From a checkpoint of a small contrastive image-text model: encoder norm batchnorm.
Rows from block 2 of the text encoder, named by matrix and row number. Rows with one number belong to one attention dimension. Each number is 128 + 32 x the weight over its row's rms, rounded and kept within 0 to 255. All counts start at 0. Numbers have three digits each. After the name is the row's rms in percent of the matrix's.
# q: attention query, key and value (stacked) (text_encoder.blocks.2.attn.qkv.weight, 576x192, the q third), inputs 96-191
# k: attention query, key and value (stacked) (text_encoder.blocks.2.attn.qkv.weight, 576x192, the k third), inputs 96-191
q.95 107:140122152108101164134122135130139129094075133143097127091106164133129124125095099125127127114150168119152145120126103118168124067118111142140133120123171114164143148144045147140096114165122096130120137120142145200102116120133113111175143209109142098165151170089156174127106085100089117096
k.95 118:125150111149115150072155101161137166180157147183153157104144128156156204111151153103161142063176122087130117047129109090130118133108100083160171124108135110119117152121140117117127113122109145145099122120194120147126095147120122057132139115154151144149110095085059096136083169076129153123
q.96 121:156120163137147168121105187090164115146121140218138154089156096133094095092149136096164118145073070135117097165067127111142183116195079125120116073073074113122141108184130094114149103134116133077084113195118082092147141127179107184153158074089150107161120137123155104098091139132097095119
k.96 117:171185118163068123101122163115127087124122091108103143109079073070170182099119146105122144052159151090146114115154098096125190112174135053160164098161135122174121119138123097156074102118068115071142097135075087102123105133206076130122148162130155167152105150156195105086098141090115173137
q.97 094:136164101114121027086169124148166122115133137053093118145172145101135135194125138151103127145138141106119102123116118130078114185141141176111150137105122171127091165113197149120175116144153127183192173085142105170113147107139132141093067177159179090156124138088160169086142108136098081099
k.97 116:152132173058104165180171137114058102178169166149124167176108130140179078079095073093077129105123174164157082128149133161157143134084178172144156097086088133148133218113119144144170147158108101119130174086108156142123114123168123147129127163129164125146188156127177079129136092145116126142
q.98 111:118105154108136085132182133117174114080105164076083102185142084131137185175149092193098117167179140116114113156189146101114130104132187158206140139183189150094181138112156142149076145074195150093138120090138125163142134141077151091089091153135126148108159115136119152161128146109107105159
k.98 112:157141180072121068142104085108063099172106124133080131170109123162069122182153079157089085152111172109076118139091144152150083129054112184151181138122088148060154169125098085119122127176138143150123138107122188137142138161104114134116053068121089096151155133112098141132093114113055110114
q.99 096:149153085178082114156160091176130174122180087119089147136089149134104100146119114086086094142159180097059084101174150151119089152169176131154163108107143150169099108064156114123030118092161098119112183110144151103169133172097119081174130136106097134135123136167146196094147111085112152153
k.99 103:156145176135129152082112134193115183160143113117172081130105160114147130098138100123090126097125123174196073152126169156094136101153135130113073095127065102113175080133149154144128121095134108137162148107064085119202111149140174187126118111117172157185123167065153109115101120184100107097
q.100 091:125144168097158098163108127169173167134139077195121169127129114141134067138169109085128124090070101148141150059110168129113154151098082155082083125071110113098112140151181137063202065158094088127154164136086119119076135121101081202149152152102149076157069167106119161137116144112158098102
k.100 094:124147129147108128112211131096098109066128115165126153123156160059166119137111121141134127099157107136122124142102119078088166153117090092141119106168131217136126072127134075134081126135074154085161073112190140123104129078162111109118158136136160155116094081126121132150115072110156116168
q.101 099:096129084119101133121084142129115058111078190151179181136166129147140155083130126132143093177152196150092139162111143113132191116144109075143126138118167120099134137116057107144098104165080106116074129087053099098098111183109164140104106147159131148134169178153148091120172139130100168146
k.101 122:116074077067155020208091096120133131118137124107130180117147119222187094188127131153121095191132115116150145170112106139162122172118101184147182104106128155133172176168120139140174180172109106128126166145133153159135103107118156172177141082173151103110136148136134150169142126120143116121
q.102 111:118136113144184120108155100112117091113154141128178182096145140063071164105112074098126143164102111172155083182105096088111172159121159077136144157155103164206126132133131118149090108125145148148165038153153113106139099122207130131088121086130159184159166090138136102071139122140099132117
k.102 119:128137086108144146054087196127140155144127159192112107074114109111116116078130181149133179075113156125152111113142169130154138098174131155085141187115159111178117164111132128080163158117168157133084140113157154129131164140158134127105157147123110141191172174108163125132146159196142101120
q.103 111:149061088189150118137201127130115203102124116149119137130110160122135154094170098165128163146174195046120157112185160167121078124133129151139144128167107162160127130025106125180119158128106099110165141112180177144103131143078133058081153157122099127107098150128081111126094080157160170153
k.103 093:093110147152160148134127060109166098103128139145142097115065092151094149112151118154165131174112128107107126105092159128087112101146155156150122163133104111105124088120096140113086140080194201182126114158156130151149137168135133129127085075112119144139178121071127114121148099102086138080
q.104 097:084092075104053149118149142131124102104138080136094168172168189134063085164152113126134129102144154082120112137172136136132122089127149187130135158132143097137132159163178161106121093158180082150156173162105188143123100103099098119168085137137172102094090147100146148104070157092084125071
k.104 112:112124138031086154178133080169119157126156132113136141113093151143131051136150112112145115088106096129086074069101117103124121163126098187115157055076072070157130152109155128115131152122113081126124200110081121097164094094105116106177123130118113144116161137094148146122040124135144103107
q.105 097:169105169168076170114102167100125141147155114202133092132119159142134112103132103118157130084109097114180142118133175104107195144082169125115128128039070083112122140125084073142141068118125148094131125141127104110089073163127093203156191074101154092144075146121115126146154127176130107080
k.105 102:112158183114099092133101128140130148134113144102135099117112115146152150149124096121099119122153133056155141189179132090114179165112110165161149100143114143192144179152100148181102088161096118130169136138054141155149115128109074115190165135107154186127102148207103168127097093145147136155
q.106 096:061121141131081067111114122099109154082132183109063070157098116184163205152127066147134174108135089167134073187100120070120168088143107117155140107172182076054160098173079138153151189124151169119066074111121104108139137108100133145128175126141150125104111113138122138167076149108114113165
k.106 112:126125126113154053174108122104144107085106060110128178116186121117102139231141068152144141240119126128109141135104102161130099154133101174164110130131080153101128177132087160145125125119132155142157125141133106078146168136066133137141063076158125137113165080129144163154150099122126144151
q.107 094:101137135135090133139140087176175181089068139125103070166176121130128196130150106117105128138150144081122090109164165134115115136153137104163121111129077132154096108057124125147067074094163106143078134127128114187125096154078151097176144109177080170107120153106110136166143100147168130133
k.107 091:105139146119115152118131180172091121124090108130152140132143122177132120174088109094108156159144091124127124133164174206157124119140140120102103139130161142081101125136200140130177119220131108162147145189172181137148178159141101120165119085114163155210142119177130094076154198161155094140
q.108 082:183128120107147187102181162138191146115092162131117180085213088155121087118150164131177118111112112144077159093105143144132099191150129135115137084142101127164109164130134094125082127156087165109171144179108127181111087153122162215142136093150108130123133164171149135104140134174132118100
k.108 112:136116143168069109144218154081093125130123142175167099125109125105123128066056103118075091084110147126153131169138110083123166136079187043167134072129144131164092135106137118140164137132070133065117125092126093168130121096154078156074139119095130134166084110206122111108127091147141161139
q.109 108:160138176150144190146136216159155151134119188183133098083096118169151109098086127089167148101046105109091095115133111146116144143160080145107135085070092103079110085106130124170111148104070066093068149190080105095109130179150109116182141077178116128149086169134099103121133108086087096115
k.109 117:157206158136132148090167140118156102127121071113146094088058148105145207070111125075136137129136104125188112134163158102133152175169145118160149114151104162172141119142143108168078104157089114113167130161096131122094099169180070118157136176112190146184129097143087130077085173117137151169
q.110 112:148129121124156126057099075126147086178137066060142148155165132198118086128159104108118136200198080159168163094111171152164085111057164136139150175170175134167136140141150156080171148127155170158151141103173115139114127065093109185108138140090103126138132125168129138142098144137112085126
k.110 093:178152103139138103094105125159125152062104107044105138170138107072165134210165149183165098138130151136107107115105117167156047101050105127123134149121121137080133133123095130096169168104129073118097070082135073119100093099067120140133156116099122123160165153105153096114166120081078153102
q.111 100:071200138125123100140101122083110136156090088112132118093099112156134154053119118113181177073123150179121061195097128107143187119144124106137096167080148092067140118157095114124138112132105143125133122179083100055109127068179118139088112149154165102173065145104099115114134137128137120087
k.111 093:127103192151096090205159143067105122113162130133197161136144132149144053074154119087138149132118117095099129100104092112124143152121125129182113124156202160155155128147149165192007122099138101118160134169153174169136138122149184200123121128146145162114090108117146134123084147150147141140
q.112 100:066105077126083132089183149113133123121159099085128184151173075087136102126183108113137143140148178113091154117146183198111083076075152211113128166160174129140121216114124206116124145168156152156185131165156192149091175104088153108175107116090160120092165104149171137065129145137148149171
k.112 091:158096108137156134073041074137099179155122146072144120145088091139102097121204174137092131066107135154140127094055162151150099145085108130123123120127126094152059170113103101123187115139154131150044103114124137121162140135046103139112093110142115165102131089121132070101072151113078130097
q.113 111:151119151151108068148179081140151141066108170115079125147153181069190136110178069121096107170165129095085068159159103070091118146138170111152163091170090150078157127131135104124112083097142142096152167065105142169208093147097156126058100190145162135144114131091109152153181083136121131141
k.113 099:164103142097149163106108118185111108142087115130112089127139142133116156123160081128131121140131155181189070148146136200123182124085148116148130135099085130136138190152131132118136192164073095150110144133158128125118079099132113181139081121150139067148175143110133147116175075101095077117
q.114 078:094097122094125080110144062099124144089124114051143155071135109117122083150139119124069120187162073165149094158151108192138137103171137135091112166132115173126101153181147158096185138135137167171130146153159125139144146125133092132102118107150171095105180092158097169136133156173143051149
k.114 116:152123090196143119125105180146180190136111111135144142106134193076090178136139123163144091152112104128070172149082107107097105112111100069063080136125176115134104074127147087110132172108136169149107084125144127168115133098111130132078157124139082100065077021119100148135099125131142177138
q.115 100:144087133154143075133110089170131069132103158137141188074204099160101177152146064126133143134150114094101139137161173130126141132136174167138151168166116195158117155069151114139157128126179116160173105113146109101117178115082178139151167171136128165140116139225068144087106105126156180164
k.115 100:102083136084079098087116156108149126085076164114153120172179074165065098119120091181137069109132164154108107180106106113148099131165124153106101153103097126117079137109111116113141123130126183138099180147145111115122112168087136115122143130121122132187138161164156153136161118111089122072
q.116 105:159136200119152196193130147166177149165134185182147128107146140159177131095122135102146100143077118075078119129166100106089161098151129109087142078066075124152107126119082119138126066138085107119094163175112142153105095182118088162156175134151131081127051137106103099106154131138105114076
k.116 090:137188139160122122089118143182142111139147137141139072152111159100172176116046102158199087105155102066158134195154113094092191186115155062153153114151118125137141046172165121155045150112064116132121119155152123140105140099226098129155126146113180082106071132157147128132105102084115105125
q.117 106:091140097115080106160121106105079042143159113094181088161130146067093142094094134123060115145144162135200089178076194097177179094077165097139072163159175126112162093161162137094151141109168125113095093072132117110161173120140135180081155136121132169108151162083161107153103138119097183107
k.117 101:065088131137123114091094108095069156129138167152103117117115111149120114142153111105081175112060160118149124097122151156177127159146107139142090211108179064111106116165098209151150143133150145153112134081105146101114102171133140184087122115159170178129190120145129137173148191134116161133
q.118 091:137165107145232115129077122163110164180176127173171124153085146125107067116097143145165146153124112124092189062132141136142129143092090114168118145140151147118117153109115117124166109109079099095123139121145142155069116106131067077143110180149144121093165054109145106146155178113142145115
k.118 095:132136088105135139050103100183093124154165136133094175093111060154126125130104175172184149125119062103139157094123148162074081120127151247117171138105167103115164148085132207101090159158098145109124137143151140132072110067120136092135077176175071095112111124078153113146107131150124067143
q.119 131:126086153084147089166149106158158149108107125078113187162137117167133080161134110146077123150147121126091137056146135212101068155122134148131129128175171167146101167110170128106138141168127144177157150146171152179119153102137146127172061149118122071108172110174088144106121121120160096177
k.119 109:141100178147127134096178150144126150108153066115086110156145192126131160093081095102118138093116187071156066166084080122107075122070158088128112118086094153098112088133147140060119097092079056091117114144077102146100124105141115081100128086103103153157102086101123103096107077107094096047
q.120 112:167127142144117199121085141138118108152138156207120108129127085188171150132092167136144121100089129078132165166164128070140197165130118090110176086160112087149079100043124086134100149068092114073121119102137108077083091157160111141131171124147088126142068192139112100107100082132094151113
k.120 082:108170169118100088173181078104181115171099183106160075105103143116160165102112139136146108101166089143128094199180153117092119188081153147154144098122092118112169112139101167145093104140090117110121155212108125086129118141155119132145131117085128170130143137128127120144127128089144139139
q.121 084:101131123077156061101108132179050113109088144146079173132128145108167107162176098099137132109168198106158129132138087113197156129112158081058134101144063155094136145135160104122163094155098124165124147128099111111171130138078125120082143177094133127139098154108136099167119135158086148104
k.121 095:088100097103146176111030109165193145151124100146138107181158151120142118153133134173165125146178173145083185139141088141070141114103104129108115129103111170137134134135115183116138141134111155123164137121140097140109123144068173106106104120149119114099114100150197143160115084075157080088
q.122 089:130135175079182163108143169130140117183096166137110130074146149123141160150061146106130123139145101136108089101126134108067117152141079130183143093143083148152193194168133124128161128135109118085140109090171114115129150124134152067114143136131145119159121082094136143112116164110078128084
k.122 095:124074154077069132153131148093068081157111158138148106118091073081092170115071086155140077094084124144103155147149162115125146159201158129146081098149166130165149078119146090200115171109092170154134104109114109111096123145162152147106147158172114106130142139104173117105095100082120140073
q.123 103:102103105101118072114140071117088131118116062043073151117112145154081076141095139128076087139146132114133124101102133198157112122157113199132118120186146100098139126128196117089156155167143120177141107135166163108191197104132107118119054138117170104106095098122123138142111149125142110136
k.123 115:073115186175121195172178115150149160124143111122174113139092166082106125107048125113090142140076134160094119120087128092086109118129087088131105122095103068150133064132144131091077129068145141080174105098072082086147111082084163083103132108127140137084096065077098098084121106122112119075
q.124 086:131123156153158114112138211161148100114110144085092158161140105126084109150120126162087113186169097118169123122102128130116139120133155187115109142166106162090114091138154125142182131141153150178126106119096095154130128080194162119126096097135122142121164129186158089157078133158145146147
k.124 109:167137112127132131099126126192133130139130083084086133138109139118157164161145127109131155139161130139173110099111130141140132091129126104127134059105085105132095190184121077109196153169088097087189118129067165130068095201138097103129142152100184156175154122135189114092139143110089159100
q.125 111:119153112171105111116086109097087108102085115137142100129095134090124181112080121146144188138099160141156156169155112112146183155129084084185095147079154128119127087120164119139084202097127153129070090125115096096105109179181122117102137136160107127117159149136138120142117099063155117092
k.125 112:091128185099101120117115173065107117150192155128127133170130126159129037102140142144096164156120118119118135138176120179144127107120147202187188145108123183112168197090130161119137090166153109130116176153108144172122121172132072129175124154125170129147118154163142152138109167152148133196
q.126 105:179137116168175169117124126121166181180179089133092112114096145170118086093097188140203072118127123125113107125094081106118166104110121125060153120085128130131084098179124136112180108104155108098101108124052079101077129138136105165140148085107109136171085134141144123106159129185103069134
k.126 118:125195145160165154117187118148155114121183102139160124084153116085178206098124144168143129132106107123181109088157130071128122189170113158113132109156154186091187125154154137108079127093110137085158096148103078084138172091175156125161113131117159129109081152046077118109144141103124152166
q.127 085:148105100156140098150138141145102146078100118114141142097119135088111084126152085149100105171129164168175136090132125184182084128147127154080097155125095157103118128155152120126175135188118107183122207160180118175163167164137150161146107076088118085135153064160070181076173141147099083162
k.127 118:101089111161164163077177156091121188172159125173166109113107154101148135119077147139168145163071134092114164069146102046105123073188141080097096131150175144125110140110130113135157092049151144100135113140177154192119125136170132124107174132088123161180000138144116130092103148153161127117
q.128 094:089128085142135084101078075153047102100152124158181136109130134076099104079163084090116166165095084142162112147141146120170119100150116108179146177160141116132127165082133149104105142138153175184149087151126149116109094151178118156096094095142143110170100102150155060109096117148174170131
k.128 098:118081093082109107122087105098116139062103116172159137179172177160080105157150127170125084139141114131106173155124084130115077125110145149105152100102113089149090100138109126102125153100130118174113146082160156144115122049090168112129184082129100112117157113082170134129134069151148131112
q.129 118:103139090144097096112176121087080076128111156076147103106129136101119198093159101116115158153146135127142072203122136075154165117143159098179134152198184156154137099130120125121058177101168147134125099083191126096129110124119149100050147158175142158105182106147154100069125104124100168117
k.129 124:121083089105141092094027129113123139137089145085109141140161147125098094157102108108149153172149161138142144143135144165171127156117113158148118172126121107107094152094070174140169157139165129141080178087118131136147144152052192162131092105103087129133221103097158152190154097124063146118
q.130 091:146143100170131116105088120090073125132164106143115174095056113138132171079149073090159146204116093171158138118102165128182088112109157110124103123109120123147151094151075099143103147183152140153155142129168148139147158110093128139092144133073187142119169097113129132111145114137087132139
k.130 101:136075105133140116120059167130162169114108131136166198132124127144139140160109154183189130172114083124103198051129153137152109113180151169083111187137127124128126109097128094158137142119150191171121120109210135170118168171075146160137166141160147130061136138103165171118183137152134110138
q.131 093:138077148138106191145203157089141099079129169179167110159168106105120142028117157127133154122133134123147104119137176101118140094175154145169108149181159083150105141138058126151115174100121166071126124018130114133115078143217121121065142124141095103077177104127130100095097163162120166116
k.131 097:060100085093097131162144053102089084134175121155133122028094106113125149155141154134112104118090144080126162107142170127120155072140183128191103099131158142123089137167105172180132145143178118135157124158122142152160137138132108107118121097119073157121147162076111132128107159150110112156
q.132 101:162169106142165172136125182152168171121096156172124204138099122139135143125145154086188112063145140122088164109168130067164119194143129117091155065121108114120083138095111092133081085152077127114145140096088096161111137182103165071131106169080130126131143129132166134118215089136118134142
k.132 099:136117136098156116123141114150126139143162180180151138112174118155188137156179159165135136113148120124081158113123117155083144187138125180095149088169172177054147165131161151111150088132093157140134137118171167176108175094142104180135133144165086081102034175089130127160104127174179068126
q.133 104:135137127123129203097075115132129115110116167157125133094139117097159144161118168117158143119103076111095104150126053091138168150145097097071159098103070096141097147126113102136090142116109164104123100140096134129081051145158114197138161034168119122176150125076113102159146137149185126115
k.133 103:145142043149106125112113133151165172104093119157099075045155113154159144163168203171191087173186081150106147129144118136132139096134140105078130093154188113151127138149126096044148150128069150145094111168199096144099127090107141117087150072128111144098143146155126148143109135150171096130
q.134 097:087160148114128133127131083170145143099132129149096141118133098134088138135130166184088120143121105076072132124141121180102138152175082104139171122094094122076124060130150087091081079063147175149091092170088136064176048122142095119174142130179123112139087147095196121178159110112155104144
k.134 097:117193180150048170165140113130135148163121080165138100187155169110147165104100149125135101147137060188114067147106111133101147150102108116122131079125120072177105087170113097080116127144107129156122119140159146108160128104155212103084113081107093136165134102131112153075120107091118160114
q.135 105:158164182129136147178096158137146153128097122091089088148080108169110070121128152129157110111119134125135136097138118176137139209155136106145114088055068124067112100153133115107136082170096142154145116166103082131116101134134100123135142076115089130125161161105153188183189102127122096169
k.135 114:142209136196173141096127159177128191143139059127108135086145170125155154127133161106145174146149115095135162105139131121115150137104107094141121145140135148110084111162164096145115071143077091109146112186113121124129117144131127129110172148108196127149059111185105169129111121160152114146
q.136 101:100122139083116127131103168124172129157128120175112138112131118123098037167110084127125118120103072156153155102155121163068135129085106168121134119108135114129108136163148202107178164187097107137157161134109145125083131116089105143154064151137158083137146115114104135167079120128155080143
k.136 119:144143172164131093117098150199137129131114086090075090104143196100115182112175093128104165117147125126148060133136134111101128147089118084165132109130094142149097144116101081103081148114065050086152080099102089078136121098090107078106135139116113113117157130137121105045089089085082147095
q.137 098:151132103096110127146134106172175183122108090081098132117136189129165121115134097142121128089122135103118129088151152157111113172085184150098094099032072145125132156125107184117151102205083117152141177118121122112114106155039162073135080135100116142118141106118076174084178130122144096098
k.137 100:106110151131197135184177179173112180154134137150182151053114102134124051126157121149143146120124073142123150110126133112059179114183110119100128109125132113154111117110193111088151115094176113142135130145140152128094110140115108138121168129119086112167071103089099113145080171189241101146
q.138 102:137119185116161158122073146129084120145070073152127116142065148138164112077094109146100170117105167133197146133133214107103153111093122062155097123064156121131144084104062153081148178157120133125105131064151119131117134114160129061082154173078120156120112120103092109152104091118147186134
k.138 117:131119077153181058127140138155201157059102124096134107131136123143144148158188178176174151188120100117102117112157156166138108137133142165079129243135138174127159081133175142161140159157167091156150128188136164146124185133103129111187123145142082101128105107106176130156169171147156115143
q.139 097:117147132164129097071156083080102087108145101072126124129115164089123147100148136159153103184113181185135161212116135163133188080083195115132128118103195168088140082144138143128152148118168159164148130106128093118127153156131132165093170114083136124132149052173152129134174069103086142109
k.139 101:093076116123107137134124122092136151139119148130154170175157088153140149168148121189149110179128127126081145073093127093175099096104102157178135164137170139113146119092095161131153194109194135171152131093142107159112137143066125167135146131131112139102113137127145183179185077145132111159
q.140 116:102059083148074111103122097146059127101176120084135121136117123060082154159132109146067125117147171094118169092085215157136082123086141161149105133182215150191108108113204153147147159135181118181163103095189161146149147096087157081124120157090118151102150093100149122139099115151154180136
k.140 109:067076104105139171100187069093097134125147215134121151143054137133066112135080142121117176117088155159126082075079145129180081103136131143098083224118140101117121104089095141099163138131202163169100098111135140109172158191154120097110117178161106118158182115121127098130150125116099147095
q.141 099:078114186112171151129140114135196163165146068124127136170107126158125042116122111105129118180122060134124131130112073163088091129118112142131140091094113128074146078172138181130138123154065159123139154179185133173132117065124093131143128146142168116090125093114150126146145146127126081080
k.141 105:174165174123116145153157128134108154137159116153083124136132127099099179134103138111161142111119044074128121118121154139117145093154078059165171082158119103146066135136105038048117088108083143132150082105139115125075088131101142104135120164083118130122103098151125156115092152130113081137
q.142 098:158119107107094179146115142122068149126064086173110145105115077162132123157142155116105130058106125116123160076101125119121091159132041128157114046149140091142127111160139113154117115121081096108136175082151127069152098164128102134140125121122179053104236134112194165126139090102090098149
k.142 095:084115081079111163138144089063098171145115115116121152123113151133104124097122115075125184052132096131136121092127089096122190056122133087119159095152067104179109145120091137122100121120090143061124151092102142125140072119117117098102169124167088137127123109184113145119108085115128151094
q.143 101:176141177138121204112107157161120173149119116186094093096095139161137130130120148128148129068120157113131128133108105047094167109138144152112144089130073090107114118147086072117132083085107133091143124097108069117143102143203121128085152128156148141126088139065106114122144095137136163068
k.143 098:107130133082147132163157078090113118110093168163111080106140150101140099106123161086151109072122115125134123127163130127096171138162184137159109109155126146155106127176123144157128128139139129124156135142075174164123114182163109102138107140117126143166148121205146154120148222195159120147
q.144 119:080077080154181138077112156187119155167137072200108178136152102105139115128155083119187138182150079171134191101197104136158137077124112170127159094160127108103184171139088193130201088147171166156107155089134164114122146132125122154120107134117129089124077119101106151158121137153123156122
k.144 094:154134111127139097113111098164136144121141169106134107105143081131084173174123143185114051029065100090098115189181155164127107211126081082098141118141152130108071168118136115164120082151108147082133092093111130129118083136104088137198143102120103194167133186136121119143164051131095147136
q.145 129:161128190079196197178171126099159142097066052148132100121065145131200112098142093152166142143146131164160149090158143083096129135141169149097137094122062102134131114141091103146149118126090137150082126084104168096135120154195131133146170149126103114135122086098121130161186110141180073156
k.145 110:142135139116120118093092162114071076099144089074117142156092108156105166153133141143177096109088173114099105112161086133185098139166120107146118114135109107134140098095127116113201109143099177086123100078167160173155152156058099126110145051128134156170101134177156161075154157158097134121
q.146 078:114090086177076046143092152123094129095132084068140159080146146147176075136172135090127100199098140089090145077124089133103098199066105175134156159111165107113153124135113124069123127102128087150157193146142096180116162140151135108071099114123129138142155162090132169137092135091094156154
k.146 079:166126122130109101119123126172105072165113116186104097104195131141133100081141081129139176148128150189140125141140064150174170085143146155146098093160080141103134170155111126085119191119121067102105182111124162122086124117058127097150084211154109106100180137107103109097095120081146107095
q.147 099:163128115119083095163114124087167110081062139086140139145118094125114109139147154105047169123089096106111109096081148120109087134163103157101109120064144174111076117179119111198072151109165136148121070134131136108135147128143106098128127127142126139110193116097142101091081123125140126090
k.147 078:102128061113124170079088096103109112141103133123110099091180135109098073120134165077081129181131169098126137129122141161129114098115077125151117187163138103181157099093111090092103142131220176175140160133162102199158175114089145141218128114132097137108172148120199168065097135159135156133
q.148 090:115131127111170169134072179156103111193163105202119151100200097087171122136151100125129130156171163155144168093147131121110174075123139183132106112141087110123173169103175121092163157177135107133145141098073118109128140171131142150125127144088120099169152156123141144137137133130140099157
k.148 077:139116168150157149138137206133144124141139152165133124143091133227185176114155090150109125169106104143145144145134079091122125108162177168077114050080110127148141141161091132133109117158050128052131120109113122111098137104138087184088052122079120160144084146140145151104155159121082102139
q.149 113:227143113137132146120069144094133116143121095095111099155131071101106163148175129164080156116116149140121122105100169168181121086113144165107109142141124150136062103117090127184132133161117162101136054107130112077059148103106148166161185173133100168132198148153178099097088152163077117132
k.149 090:136158117139185192114136152155102160157118144120108138082090105206156158113113155160103108130125083137138108137120098145129150154149127121115151078089132103137151160105097130134102133148095160145063169155134093154160137133049061135223135083100133168117114140188094179122136101136113158168
q.150 120:175131118147187149118136148105117127133185140114113128157165153119111124114085176201150131124156177140130089149117139184138185131135146170130148155111146121192095134070155101197130150138105182072130075090136113102069101132167096214141144160103118127160104168177182111076139165135078111166
k.150 109:145139156163148129184114132119160168117153096135139124149103123104079164138136130196181122042129104219153139136124069130088134149155149123108128076121129144160073151162147083138168085097054179098117115092134146109174129161141123202054125123090133148176070066134101122148196098188099126120
q.151 090:108132137102123143102135115164146136139089113099190144133123128113118149145141090077152135104114063117169147127160123102091062114111089129119158086196123090097184151164111182071134124187166161165151175121153174154230112152132132116126132104146130153119116087068080108109150189119149142087
k.151 078:067145089080204150124045145105121118097182147091097141107160167153151144187084112103133131108147162138138087109072178116132103121113054082153144135140157120109132138096153141133145143171148151090210140126136174126092094139118118126148184125083105163149122158075188120098108126082121119093
q.152 113:142150114154113093169087157097148127081145110112103132124148122150120082149110140133090123126105147087073140140114162150153126164134123156125115177095194180144077118127098129194088092086101095091123064194107115108037128092101150111127104135163124154131110138166187087125094141083060135102
k.152 098:128131104092101074091154077159090087165126145107157165051160086068110096111148156116169128131116140115088147154147083158111148107153201119097164145092128150158143135156113111092174148106127082167124155173104148155154167109164119139101071153065132094156235157192089105120113115128140097133
q.153 100:120176134097175112155107172135121162069125134077109127125116139108062096109062151132167207088109124144150190233190124152163197117183076092150144131109154143092123108152147125178149104122149112056088137164106143148150126151127138106159097164134117126156131126127110056098174105070119106137
k.153 095:146141161174170103144180084172069150118149135103140139113092144084078134197126088095151134090155118058141178092131093067079089159151074095099127173162158189143154130124108057112152058117139153147111099145146141137148148150161086139068144128091142130138098151132129147159171078124096126132
q.154 098:153212133088111101153086098114075098109186121093081106130172190097130107133165153144078123127127148162146060188093148158120151123093186127137124193134118180140112139087125093208087146150102127098131060126122118159100146120083091139099134156108133125165191153171189143089146137143081148141
k.154 081:162116187175163168177180142131154155125098125163134069172163097165193088102106128168188147124138081102086144138160136129083168128115100146130128095119114149104131062111152105194111139079085144151053134147116104090146127108159170137048148095139129091109065121137076079138123102119152112170
q.155 074:095212120090171119116151120114101117097106117125169099142143125115079147088097120144103179169150116169082099177154100105121198078172093087154100178150029126117093104110166126114190159200130153083123177123067145148164142138195109135132100137142134167136138134147148065104149103120170109113
k.155 071:090118143129162186163135184046127194058161102118112096142105162148193114166079092115138105114129129099136126166099127104085115172114105110133122116131157177155166054110138114131089111104113161154170098073213136166126097149161111124115144106078121178144056145100131143129125093111074141142
q.156 076:124092138148161122057144114134145135171048142117138156108121089079163104166112127137163183114123079082089049105134132169070106144102113199082103160133172083134137106100125189124103114133136099171113132139159111132143144124135100165145138100160128128167121176132044122124124109183105156103
k.156 078:105175060110070125131112101089154136093122091135099106150111141153100085074151161163071178150118075192165135126136160132140104104155076057158104166211074076110093044122156152166100139111149166125156131099139145078124119079133178133149136128197121184139178090107165137170140094129150128161
q.157 079:168196197067124082141118127148095122122173133079087158118112154111106147129159147116064160100153112105140107161115133138087150142103154130171068156094118130109096132155089174172133128069114088110093107091148100114161169112131133126153116190119097079190202171146119126118151119114144104187
k.157 075:173123155199163152117145130120151134148102133160167113136187095155186132083149115109131139181116096085149127131175127119120147152135144148120114113130077153102172081097121130149091111096145151175060187138168117138153085125219152115103139121169134107081098097132119130116094073154121181155
q.158 064:109034143211113159167133200139138142162155125141146168134154092153119091094072105168157158142121167151112168099193074162148148113137118167126168146101125117158148144068124147141117114141146133147105193114129142082105173106174135149073134123126052094124076146093128122126115126151120143130
k.158 063:087167086101153118112089130129083098104174165071166131066171146092078155145081149134118071040129134150106071076105095135102109144141143102144152133143156106145116154134140126123170162142099141088115134054154136091126194136125135115184129143112083192138135181124165135181173122161079157063
q.159 087:155091144167085073153136109124115141112129143098142116143097143140120146134160141182101095114146095058084144146099161150151109133085094137168111122114133152134122121153099117161008063097133130137087113175143053125124154117082155079120108090145122082120146109109123113136061080096122193143
k.159 101:127111080102079074085176050143138090158143134126137140104174082074078127108086191151138121129119108103115083167127173159172127128093142119177136184169141099103097101139154123129111143104195117139108117161124134143136117091149170096121116140189128098126217175135104099160078188107198127123
q.160 110:052131141128091112124144056147145112137122137130120125099123151178123100150121153124184062139120134095095129118155128098125125139140107118145107087103166110132156153124105118070104131070128087147139184155129096125131119140156134097061081122142160176087040135140085098164116122122192136083
k.160 090:157139105084104064122112102107115117152095106112188073105110153098131074143105093059123132188114119145156115098126121094172104101141117181145147154148151145134145096137149141116128128099152093154156142167148148132106106152109172127139101201143103072104240093092174070132059148098148105144
q.161 059:077138130162175090161127154143092091070196142131132134144172183110164107158135129114170184120132112170150160141179103133181182100147181127171176137136142132080154196121181127122122154163115127130132117112114173111093143107086164161161138132094174102161124145131187123118120124111111118101
k.161 061:122096143104166125157140107207090127156198094139130103136112094103109194178168120089174047095104157105112179162103096101081169137115109104100202106147153145111081106098166085093200101121091158097123107147123127157124134101138174164100118126087113132144071112151101149120173140165074148118
q.162 082:116129085143197188074104121100120152102120134153165095182110146115116080124105157177194135111175167147177097114097124147162105101075144130064164190138119126172087088069167101165087123161080125193107079089106133114116103102127137142134137114081099151131105137206126114118141110182136094127
k.162 087:081134078149065149150103149088119160093149118117109129169077135120108135130078134192093103080092100181104129136103155118158117118127062024106100128151167063162113083165147142160139151153124145066121097119143182156157173063144107113155161106090108176176152121120101157163113152126123160126